Weights of a small text-conditioned image flow-matching model.
Model: 32-pixel images, arch unet, text encoder width 384, text encoder layers 8, text encoder activation gelu, norm groupnorm, activation silu.
Training: muon at rate 0.0042, 4800 steps, batches of 64.
Rows from block 9 of the denoiser of a small text-conditioned image flow-matching model, named by matrix and row number. Rows with one number belong to one channel. Each number is 50 + 10 x the weight over its row's rms, rounded and kept within 0 to 99. All counts start at 0.
Before each channel's rows are labels from the 100 images, of 14976 (inputs lightly noised), where the channel reaches its highest value: "peak on" is the class under the peak; "strongest on" is what is common among them. Only what is clearly more common there than usual is listed. The data: seven-segment displays showing three digits. In brackets: how many of the 100, against the usual share in percent.
# convs0: first 3x3 conv (model.mid.2.convs.0.weight, 256x256x3x3, each kernel summed), inputs 86-171
# convs1: second 3x3 conv (model.mid.2.convs.1.weight, 256x256x3x3, transposed, each kernel summed), outputs 86-171

peak on: surround (100 vs 60.6)
strongest on: dark on pale (100 vs 16.1)
convs0.82:59 45 55 69 53 44 49 55 43 47 46 58 53 41 37 35 44 61 32 54 45 40 47 44 48 46 58 65 76 48 44 49 50 59 57 51 37 54 41 47 62 64 54 45 56 52 66 54 48 47 48 62 57 43 44 53 67 52 30 47 49 61 37 68 61 50 66 47 44 41 61 39 50 53 41 54 32 76 51 40 61 47 49 74 24 47
convs1.82:70 62 56 54 42 64 58 56 54 50 29 65 46 59 43 60 53 44 36 61 39 38 36 30 44 43 63 57 43 51 56 55 51 48 64 54 39 49 77 44 51 46 51 48 58 59 38 60 43 58 50 63 49 39 36 59 50 34 50 62 62 47 64 55 34 44 48 66 36 47 50 51 63 46 39 29 40 35 49 58 55 46 67 58 56 54

peak on: screen (97 vs 39.2)
strongest on: green glow (38 vs 16.7)
convs0.128:68 42 59 55 57 54 44 43 38 49 38 63 48 43 47 38 68 40 46 48 49 49 54 47 44 51 44 55 40 44 42 62 37 64 65 43 89 67 21 63 50 50 53 34 63 52 50 38 41 41 72 51 49 53 63 49 59 50 52 53 51 43 48 62 59 56 68 48 50 55 39 54 60 47 75 51 43 37 45 65 51 56 62 39 54 61
convs1.128:27 48 44 46 42 49 42 45 58 49 63 30 29 45 47 30 70 50 65 39 57 39 43 48 60 58 29 48 48 71 53 50 41 58 50 48 49 42 38 43 72 59 37 60 60 36 50 49 52 32 40 50 52 49 46 44 53 47 50 57 56 50 45 60 45 56 38 64 52 62 48 47 45 55 41 61 37 62 43 50 48 62 57 64 55 36

peak on: screen (94 vs 39.2)
strongest on: dark on pale (40 vs 16.1)
convs0.69:55 52 42 59 65 46 59 35 34 56 62 58 48 53 51 52 52 43 48 50 40 68 52 57 49 36 38 57 40 45 55 48 46 43 43 38 50 50 55 55 55 66 45 68 41 70 54 47 44 63 42 65 58 61 23 62 39 44 63 69 46 54 46 67 63 36 37 49 62 56 39 46 38 49 62 41 45 51 56 31 77 52 73 57 49 53
convs1.69:41 57 49 52 70 40 47 63 54 67 68 49 52 41 41 57 52 59 39 57 60 58 42 45 48 71 67 45 45 39 56 31 53 60 61 55 58 50 58 69 32 58 44 53 43 53 68 39 40 59 54 48 52 39 27 63 37 45 50 57 47 43 56 46 71 46 53 54 39 52 69 55 46 64 58 50 56 42 42 50 52 54 65 47 51 76

peak on: screen (97 vs 39.2)
strongest on: dark on pale (89 vs 16.1)
convs0.2:47 66 64 68 44 40 27 44 39 51 34 41 52 57 51 50 49 54 54 49 41 52 44 53 56 68 47 47 54 61 65 26 53 59 64 52 40 40 31 59 21 62 50 55 52 50 51 46 45 55 66 52 53 36 42 47 39 49 64 55 58 46 43 68 46 37 52 34 56 47 62 50 58 35 62 56 38 40 53 50 66 38 53 54 64 44
convs1.2:35 50 44 51 40 46 59 62 67 50 59 56 67 59 39 45 40 55 46 36 56 41 53 45 44 63 65 41 56 50 44 56 56 50 40 40 56 43 60 55 61 28 48 56 43 36 53 60 57 52 35 37 68 52 59 45 54 45 61 35 51 60 50 53 79 33 61 45 57 53 40 53 54 59 47 48 44 56 48 54 57 60 37 41 52 53

peak on: surround (100 vs 60.6)
strongest on: dark on pale (51 vs 16.1)
convs0.187:64 58 55 68 57 62 41 56 69 53 58 58 52 37 51 57 62 54 52 49 49 33 31 43 53 69 63 38 49 64 49 42 59 50 67 49 41 36 53 59 50 49 52 43 45 63 51 51 63 69 41 40 59 29 51 56 43 49 48 48 60 39 34 46 45 58 54 50 54 42 31 62 71 41 58 47 53 41 64 63 47 56 37 41 52 54
convs1.187:55 60 58 31 62 65 48 55 40 46 42 29 38 39 56 48 54 58 58 52 45 46 31 55 58 52 38 52 51 45 55 58 44 40 30 43 69 57 62 39 44 60 53 56 60 50 55 67 37 33 43 39 38 50 71 52 57 55 44 54 38 51 68 58 42 47 54 63 43 48 51 52 60 48 45 56 52 55 40 44 43 50 61 57 44 55

peak on: surround (91 vs 60.6)
strongest on: dark on pale (91 vs 16.1)
convs0.53:67 50 64 44 66 57 58 35 41 58 36 53 40 35 49 48 58 44 53 45 70 42 44 51 30 52 45 56 60 33 39 61 53 68 58 57 60 50 43 55 51 50 46 56 79 60 61 49 32 48 61 49 35 53 44 62 59 49 36 33 52 47 42 48 63 39 61 44 56 47 54 54 42 46 42 49 43 53 51 43 38 50 46 67 43 46
convs1.53:65 52 58 58 34 46 25 46 47 52 32 55 41 39 48 46 42 43 29 45 55 49 53 56 58 48 55 45 50 43 40 51 40 60 48 52 58 57 71 52 62 50 60 48 43 50 36 65 50 35 34 58 56 59 52 50 45 48 51 49 48 55 37 59 43 51 70 55 42 43 37 52 41 40 48 40 48 48 57 41 46 41 57 78 58 35

peak on: screen (99 vs 39.2)
strongest on: dark on pale (38 vs 16.1); second digit: 1 (33 vs 10); third digit: 0 (27 vs 10.2)
convs0.22:38 47 68 57 52 57 41 39 45 51 55 49 58 44 43 50 49 52 34 56 59 67 51 52 46 65 49 43 63 57 61 55 57 48 56 52 33 50 51 58 86 48 54 39 48 44 40 46 64 46 43 56 51 55 49 49 51 48 58 57 49 36 26 49 35 53 46 58 33 58 52 74 40 49 35 64 56 46 43 62 71 46 54 37 50 55
convs1.22:51 63 62 52 57 63 61 54 74 62 50 34 52 59 48 53 73 63 66 26 50 42 44 68 52 52 50 58 52 71 47 51 44 60 54 48 57 66 47 56 33 69 49 42 44 34 38 35 50 56 52 55 53 45 43 43 48 46 42 54 60 59 49 51 52 41 64 36 56 39 52 53 55 46 74 43 39 52 50 60 45 54 43 61 47 53

peak on: surround (100 vs 60.6)
strongest on: dark on pale (100 vs 16.1)
convs0.154:68 60 42 68 69 47 43 49 60 51 40 49 40 45 69 40 66 50 47 45 63 48 49 45 48 61 53 50 55 56 31 51 46 58 65 47 39 57 29 49 62 48 57 48 62 63 52 45 43 52 47 78 61 55 39 68 52 50 49 71 53 53 48 50 59 56 66 33 51 46 66 51 25 58 67 48 40 57 59 48 57 53 44 45 33 48
convs1.154:59 63 62 50 46 70 56 65 31 53 39 52 49 69 48 61 62 57 41 47 39 36 53 41 63 43 73 51 53 54 57 42 56 48 60 66 63 60 61 51 52 54 57 45 49 52 47 57 63 36 43 54 63 46 52 52 66 48 51 62 41 64 54 48 36 61 69 61 38 50 63 55 59 27 66 33 38 39 39 52 61 35 50 55 55 54

peak on: screen (93 vs 39.2)
strongest on: dark on pale (75 vs 16.1)
convs0.97:48 64 54 60 35 51 35 60 50 53 47 36 50 43 57 25 54 55 49 42 43 51 52 39 50 54 45 50 41 40 60 46 50 45 44 57 35 67 45 45 57 53 51 49 47 54 45 51 44 56 65 43 58 40 47 49 52 82 39 60 51 47 59 38 56 37 45 49 44 42 48 54 46 53 40 51 46 49 59 49 55 45 32 51 57 49
convs1.97:48 54 46 60 51 63 59 41 51 33 51 52 64 46 35 59 46 38 60 63 43 57 52 53 64 41 79 40 61 67 44 40 51 35 55 51 59 45 41 36 57 29 56 44 47 46 53 58 53 41 51 54 41 63 58 44 41 45 52 35 41 47 62 53 48 63 53 52 37 64 49 47 66 44 32 49 48 52 60 52 51 66 71 56 49 43

peak on: screen (80 vs 39.2)
strongest on: dark on pale (73 vs 16.1)
convs0.247:58 41 63 54 54 68 53 48 54 43 44 44 44 55 42 68 71 52 47 40 47 61 51 49 39 50 46 40 57 61 45 62 47 54 40 59 54 55 41 72 31 50 46 44 66 53 61 43 66 38 32 67 55 43 43 49 45 41 62 58 56 53 34 56 39 18 42 53 57 60 57 75 69 61 38 62 61 50 61 55 56 52 57 54 34 58
convs1.247:52 42 51 41 40 34 55 47 40 52 48 39 37 55 49 21 39 53 32 41 53 54 46 63 60 49 46 46 49 49 38 50 47 43 68 56 42 55 50 40 64 64 65 62 46 42 57 65 52 35 49 60 59 64 69 57 68 59 26 54 26 42 59 41 45 74 54 56 52 60 59 58 64 52 54 40 50 52 34 54 53 49 43 47 41 50

peak on: screen (99 vs 39.2)
strongest on: dark on pale (100 vs 16.1)
convs0.197:51 41 41 48 68 14 49 48 58 50 72 61 58 54 51 47 44 53 38 41 56 45 46 40 43 53 32 61 68 61 38 40 46 52 57 66 52 50 41 57 56 47 40 53 52 44 57 51 41 55 64 45 54 44 46 62 66 49 36 41 51 56 55 55 67 41 63 43 57 58 51 47 18 50 39 28 36 62 45 54 55 43 58 79 58 45
convs1.197:55 65 48 58 46 47 46 41 59 65 52 57 65 32 44 48 49 44 30 72 54 60 48 51 44 36 59 38 71 47 53 56 62 47 49 44 56 49 34 57 47 24 63 45 31 43 38 45 58 28 43 54 44 56 41 37 43 31 53 51 63 53 43 58 58 33 65 38 49 58 63 53 55 49 66 49 38 47 60 57 59 44 59 43 75 43

peak on: screen (98 vs 39.2)
strongest on: dark on pale (57 vs 16.1)
convs0.151:38 65 58 61 46 50 53 37 40 59 47 58 42 46 47 37 48 40 49 48 38 43 58 45 46 47 63 42 54 55 20 32 57 55 45 54 52 39 52 52 40 51 62 67 80 58 71 52 46 62 45 65 50 46 42 62 43 57 60 55 59 45 43 45 42 42 57 52 52 47 70 71 60 48 27 47 47 37 44 46 48 38 49 65 43 58
convs1.151:64 42 61 60 66 61 34 52 34 38 43 56 45 50 38 56 60 63 48 48 48 50 49 53 54 40 71 45 54 36 42 57 64 57 39 50 43 62 64 58 76 46 56 43 56 61 38 45 46 73 58 49 47 56 52 61 73 65 35 63 40 57 45 48 58 57 59 29 48 49 52 50 64 49 43 34 51 66 43 53 52 30 40 53 49 55

peak on: screen (95 vs 39.2)
strongest on: dark on pale (100 vs 16.1)
convs0.100:47 50 60 56 52 41 52 49 39 59 47 43 58 47 42 41 37 51 49 58 51 40 54 44 54 51 38 53 58 47 39 46 40 62 53 63 58 54 49 66 66 54 47 48 68 38 59 65 48 51 38 63 71 42 55 63 59 55 26 57 32 76 45 52 55 22 45 55 59 52 44 52 45 53 58 47 50 57 59 43 31 48 54 61 21 44
convs1.100:65 41 42 57 47 46 60 36 46 56 31 51 33 61 44 51 54 48 26 67 59 45 49 46 47 44 51 64 58 42 50 44 57 46 62 47 44 49 42 56 45 33 48 48 43 60 42 60 56 45 41 30 64 55 37 29 53 36 57 58 56 55 46 47 40 76 47 48 51 49 57 56 36 42 57 50 43 36 35 61 52 53 46 63 70 58

peak on: screen (96 vs 39.2)
strongest on: dark on pale (100 vs 16.1)
convs0.252:58 47 52 57 47 43 62 39 50 45 43 51 39 37 43 36 44 63 41 36 62 41 51 42 37 50 72 53 63 57 53 51 40 58 57 49 63 67 29 60 58 56 33 52 61 54 63 61 48 50 59 48 50 44 52 49 52 51 38 44 66 63 42 47 40 57 57 69 46 47 60 55 38 61 56 49 43 52 67 51 42 45 38 50 25 38
convs1.252:68 57 47 64 66 60 59 55 46 48 23 29 48 57 42 64 50 43 31 49 56 46 51 40 64 25 65 46 34 51 50 59 61 56 61 61 55 53 55 51 49 47 50 47 58 76 53 57 61 56 53 59 46 42 46 46 45 37 53 63 57 42 53 67 54 55 53 35 51 41 65 55 62 44 57 44 42 56 41 53 60 53 46 50 61 56

peak on: screen (96 vs 39.2)
strongest on: red glow (39 vs 17)
convs0.196:70 39 54 49 44 45 57 43 59 47 47 59 40 52 59 56 64 58 42 48 46 46 47 62 45 55 54 51 53 55 52 46 52 62 66 45 36 41 43 49 42 51 40 43 46 40 47 50 61 63 49 38 49 31 53 59 43 40 35 49 63 53 61 51 53 67 58 41 41 41 43 50 64 41 55 48 40 48 63 62 48 44 36 51 46 61
convs1.196:33 51 47 49 47 55 28 46 58 46 54 44 46 39 39 49 46 53 45 63 45 43 67 44 59 62 59 50 45 50 48 65 63 48 44 53 67 39 62 53 34 55 47 52 67 46 56 40 57 57 43 60 43 66 60 43 60 27 52 54 56 33 36 51 55 36 49 58 47 51 55 50 33 48 27 51 73 52 32 52 65 69 68 55 66 51

peak on: screen (82 vs 39.2)
strongest on: green glow (36 vs 16.7)
convs0.14:51 46 63 60 44 57 33 50 44 56 53 44 43 48 41 54 67 45 58 66 46 49 50 54 53 57 52 45 56 48 30 75 64 61 42 62 51 25 55 55 48 56 65 28 46 45 49 51 55 59 45 48 40 55 49 59 50 67 79 53 40 36 64 36 60 47 39 31 59 47 53 67 47 45 48 50 61 54 58 58 52 52 54 53 41 52
convs1.14:29 55 65 44 68 46 59 44 50 50 41 62 46 47 39 41 53 55 48 41 57 48 41 56 23 61 31 57 68 45 57 39 45 46 57 47 69 61 65 46 59 35 48 48 49 30 22 37 52 58 52 60 47 57 52 25 67 61 45 35 55 59 55 39 46 54 65 52 45 46 61 49 52 59 33 33 34 42 57 44 29 54 49 59 64 49

peak on: screen (99 vs 39.2)
strongest on: red glow (42 vs 17)
convs0.220:41 58 47 38 28 48 43 64 50 57 45 40 57 65 49 53 40 35 85 49 62 47 51 57 53 48 36 50 30 48 61 55 43 48 56 55 38 47 48 50 68 61 55 46 57 49 56 41 44 55 49 61 53 44 37 67 50 61 52 53 61 55 56 43 52 51 63 50 68 46 52 26 36 50 57 59 50 57 56 46 41 49 50 58 46 66
convs1.220:50 60 50 57 57 52 56 63 36 61 56 56 40 46 37 67 41 54 39 56 53 57 50 34 51 54 53 58 40 40 49 43 46 44 66 61 49 63 54 55 36 67 55 42 42 60 56 48 48 60 50 34 47 41 38 40 46 56 41 43 43 45 65 61 65 62 41 47 49 42 59 64 33 53 44 35 76 72 49 41 46 52 60 44 41 75

peak on: screen (84 vs 39.2)
strongest on: dark on pale (53 vs 16.1)
convs0.144:57 47 58 62 49 48 45 53 63 54 42 39 41 50 43 51 42 41 32 55 58 72 51 61 44 62 32 71 46 59 41 50 43 49 73 44 66 51 36 59 66 37 52 56 61 60 47 48 45 65 59 50 42 58 66 43 59 43 52 63 72 50 46 46 54 53 41 44 42 49 43 54 39 46 46 65 53 52 54 58 39 40 51 50 52 58
convs1.144:62 50 55 47 50 57 58 53 45 48 55 61 44 49 49 54 53 54 35 56 56 39 50 57 49 48 37 48 42 52 44 59 54 52 44 43 47 53 66 58 47 55 48 53 33 38 51 40 57 38 38 46 58 44 39 46 46 42 36 48 66 50 56 58 60 50 54 38 55 51 47 47 66 49 58 38 56 42 57 34 51 56 50 64 47 70

peak on: screen (96 vs 39.2)
strongest on: white glow (44 vs 17.1)
convs0.248:28 51 55 48 29 52 39 30 33 65 56 45 64 58 34 57 46 39 52 49 42 57 34 69 47 55 56 41 39 49 52 52 57 43 34 52 43 56 60 35 46 43 66 46 51 56 62 33 57 46 45 57 48 61 48 51 49 50 54 65 48 50 34 40 43 42 53 50 50 46 35 62 66 59 48 46 66 37 47 47 68 44 56 39 50 42
convs1.248:76 48 54 49 79 50 44 53 55 67 53 60 57 40 60 67 58 66 51 36 52 37 46 49 59 42 57 39 52 63 55 39 71 58 52 37 47 31 49 63 39 59 40 30 65 55 58 47 64 66 52 49 45 55 50 35 44 57 41 44 51 45 70 54 50 62 52 51 50 61 46 65 51 34 68 47 50 47 50 61 52 50 52 60 39 44

peak on: screen (100 vs 39.2)
strongest on: red glow (49 vs 17)
convs0.150:53 59 49 41 44 69 55 61 57 58 61 53 54 51 44 55 38 61 64 54 47 51 64 49 44 47 29 49 47 44 57 57 42 60 41 45 47 46 58 59 51 57 60 64 34 46 43 43 61 48 68 44 65 56 53 56 54 44 82 55 53 56 52 41 58 30 43 51 62 53 25 38 77 43 61 47 46 71 38 80 35 46 47 46 70 55
convs1.150:35 52 51 46 49 38 49 42 48 39 75 38 49 38 59 36 33 50 68 48 62 50 32 62 51 56 42 46 46 43 61 52 53 49 57 57 52 37 40 24 52 62 52 53 54 51 37 44 45 42 52 46 42 46 38 51 54 58 46 43 40 65 63 41 34 52 37 54 56 48 51 31 51 63 47 69 41 66 55 36 38 37 65 47 24 58

peak on: screen (99 vs 39.2)
strongest on: red glow (41 vs 17)
convs0.228:62 36 50 49 52 39 54 41 50 50 48 53 39 64 62 47 48 41 63 52 51 60 51 52 59 55 36 52 39 45 34 49 54 54 59 51 83 53 39 73 72 51 43 49 38 43 46 50 46 50 62 53 57 64 52 54 54 50 58 63 59 54 69 66 62 47 70 63 50 63 60 41 31 57 68 51 43 67 51 49 60 42 53 57 54 58
convs1.228:35 57 64 30 50 57 54 58 57 47 56 45 48 50 66 52 68 64 43 40 55 50 56 52 50 67 45 54 59 45 49 57 51 49 33 71 41 37 59 47 55 70 54 31 59 49 52 40 41 58 37 28 26 46 40 52 36 61 53 63 53 57 44 47 53 55 47 47 53 45 51 47 26 55 66 41 48 46 62 47 51 51 46 33 24 49

peak on: surround (100 vs 60.6)
strongest on: red glow (36 vs 17)
convs0.182:45 53 40 31 51 46 49 36 55 56 56 47 64 60 43 39 36 32 47 55 35 60 54 47 56 30 44 54 40 47 73 52 38 47 46 49 30 51 89 49 41 53 37 61 47 29 60 53 50 58 39 31 46 50 54 52 49 57 47 43 46 47 68 47 53 59 57 58 43 46 53 37 66 51 51 49 50 50 47 39 37 48 44 61 45 55
convs1.182:35 26 50 54 32 26 48 40 51 65 56 46 43 37 40 66 33 49 36 62 57 60 56 56 65 53 51 56 51 45 43 57 56 26 44 47 55 54 52 60 32 68 64 56 41 62 44 37 57 51 31 41 56 47 51 49 57 51 56 44 49 54 61 51 44 57 58 54 52 65 47 60 33 50 32 46 60 64 53 35 61 41 40 45 53 40

peak on: screen (98 vs 39.2)
strongest on: green glow (37 vs 16.7)
convs0.190:55 49 69 38 50 64 36 52 62 40 49 54 33 49 49 50 44 46 45 37 51 50 44 54 40 68 61 51 37 56 50 51 57 41 77 47 70 53 49 21 51 49 54 34 59 63 45 42 65 34 54 67 59 39 43 47 49 69 52 34 51 38 47 75 54 49 46 53 42 61 54 57 45 54 59 62 54 34 53 68 44 41 44 45 75 60
convs1.190:37 51 46 44 58 51 46 64 54 52 53 35 52 48 57 38 61 53 70 36 60 58 54 52 54 65 33 41 55 55 46 60 38 48 23 58 44 33 45 50 62 37 45 34 60 51 44 54 37 48 69 43 44 45 61 56 54 41 55 44 45 73 52 40 47 45 44 43 61 58 41 40 52 54 61 40 52 53 41 57 40 53 45 55 43 33

peak on: screen (85 vs 39.2)
strongest on: dark on pale (97 vs 16.1)
convs0.245:72 45 61 43 57 58 58 49 76 48 57 55 49 56 53 45 65 55 46 42 35 43 38 50 53 65 65 39 72 66 44 50 55 85 45 47 36 52 43 56 46 49 55 56 40 64 43 57 47 42 41 63 57 51 58 46 56 46 49 58 75 44 43 39 60 38 64 44 45 44 64 58 48 59 58 36 52 59 61 50 50 43 52 41 34 31
convs1.245:71 50 55 50 49 44 45 44 50 41 34 65 47 51 39 45 50 48 47 44 60 58 28 50 43 54 53 63 36 49 27 60 35 49 49 38 69 70 45 50 60 27 49 62 55 51 38 58 44 50 59 59 52 54 61 46 48 40 50 45 54 49 47 47 49 60 59 57 47 45 53 56 58 57 70 43 34 47 64 43 50 46 54 47 56 51

peak on: screen (100 vs 39.2)
strongest on: dark on pale (100 vs 16.1)
convs0.10:55 61 40 49 47 25 49 36 41 45 59 52 46 47 50 61 51 64 56 43 47 41 41 43 53 48 63 42 45 57 45 40 58 50 53 58 39 45 54 51 50 56 55 41 53 54 44 38 55 52 66 41 53 40 55 55 66 56 54 50 56 60 42 44 50 25 44 64 51 56 52 52 62 56 63 45 54 39 69 41 57 38 57 45 58 38
convs1.10:57 50 68 58 69 58 58 50 34 46 31 58 47 58 38 50 47 53 34 51 55 45 54 60 45 34 57 40 43 44 55 45 64 57 68 44 53 67 46 75 61 55 43 60 37 50 74 58 54 49 61 71 51 47 43 58 43 42 42 57 60 40 49 73 56 41 56 48 31 53 52 67 69 54 47 40 52 32 62 53 63 38 45 65 61 47

peak on: surround (96 vs 60.6)
strongest on: the digit 1 (58 vs 27.4); first digit: 1 (39 vs 10.4)
convs0.250:40 59 65 47 44 34 62 55 65 39 43 53 59 53 54 39 44 61 64 48 49 61 56 27 53 41 37 57 50 50 39 43 68 55 46 39 61 43 67 53 49 52 48 72 37 60 56 56 49 56 38 46 54 48 51 62 47 43 61 85 35 58 55 41 62 61 40 57 43 66 54 61 44 71 48 55 50 60 62 56 60 51 51 49 39 53
convs1.250:59 68 65 61 47 57 50 48 50 66 42 52 53 52 47 68 59 61 34 57 56 63 45 56 65 57 48 57 47 52 60 45 47 55 55 45 46 48 47 73 67 59 60 54 55 56 49 47 61 64 49 49 56 57 31 54 57 33 55 65 53 49 41 42 60 58 53 33 50 41 37 54 37 60 38 49 54 57 31 51 68 64 49 67 33 64

peak on: surround (97 vs 60.6)
strongest on: red glow (39 vs 17)
convs0.216:43 53 25 29 57 39 56 42 52 54 64 61 55 58 60 39 48 60 34 49 43 37 52 52 41 50 48 53 39 61 77 58 56 30 46 61 45 42 69 44 36 71 51 49 50 51 46 50 51 55 67 42 57 57 54 51 46 46 39 57 42 43 50 49 45 57 54 52 39 41 48 45 86 46 64 63 39 40 52 36 47 51 43 47 57 58
convs1.216:45 56 23 51 37 46 53 35 45 65 48 44 50 56 38 43 37 34 44 55 40 50 53 46 56 43 44 55 53 56 46 61 64 37 55 47 36 51 49 52 51 50 62 53 43 53 58 42 42 46 41 59 44 51 53 54 44 53 34 62 62 49 56 42 59 46 40 52 59 63 43 64 44 51 38 52 51 43 47 50 58 59 33 38 65 58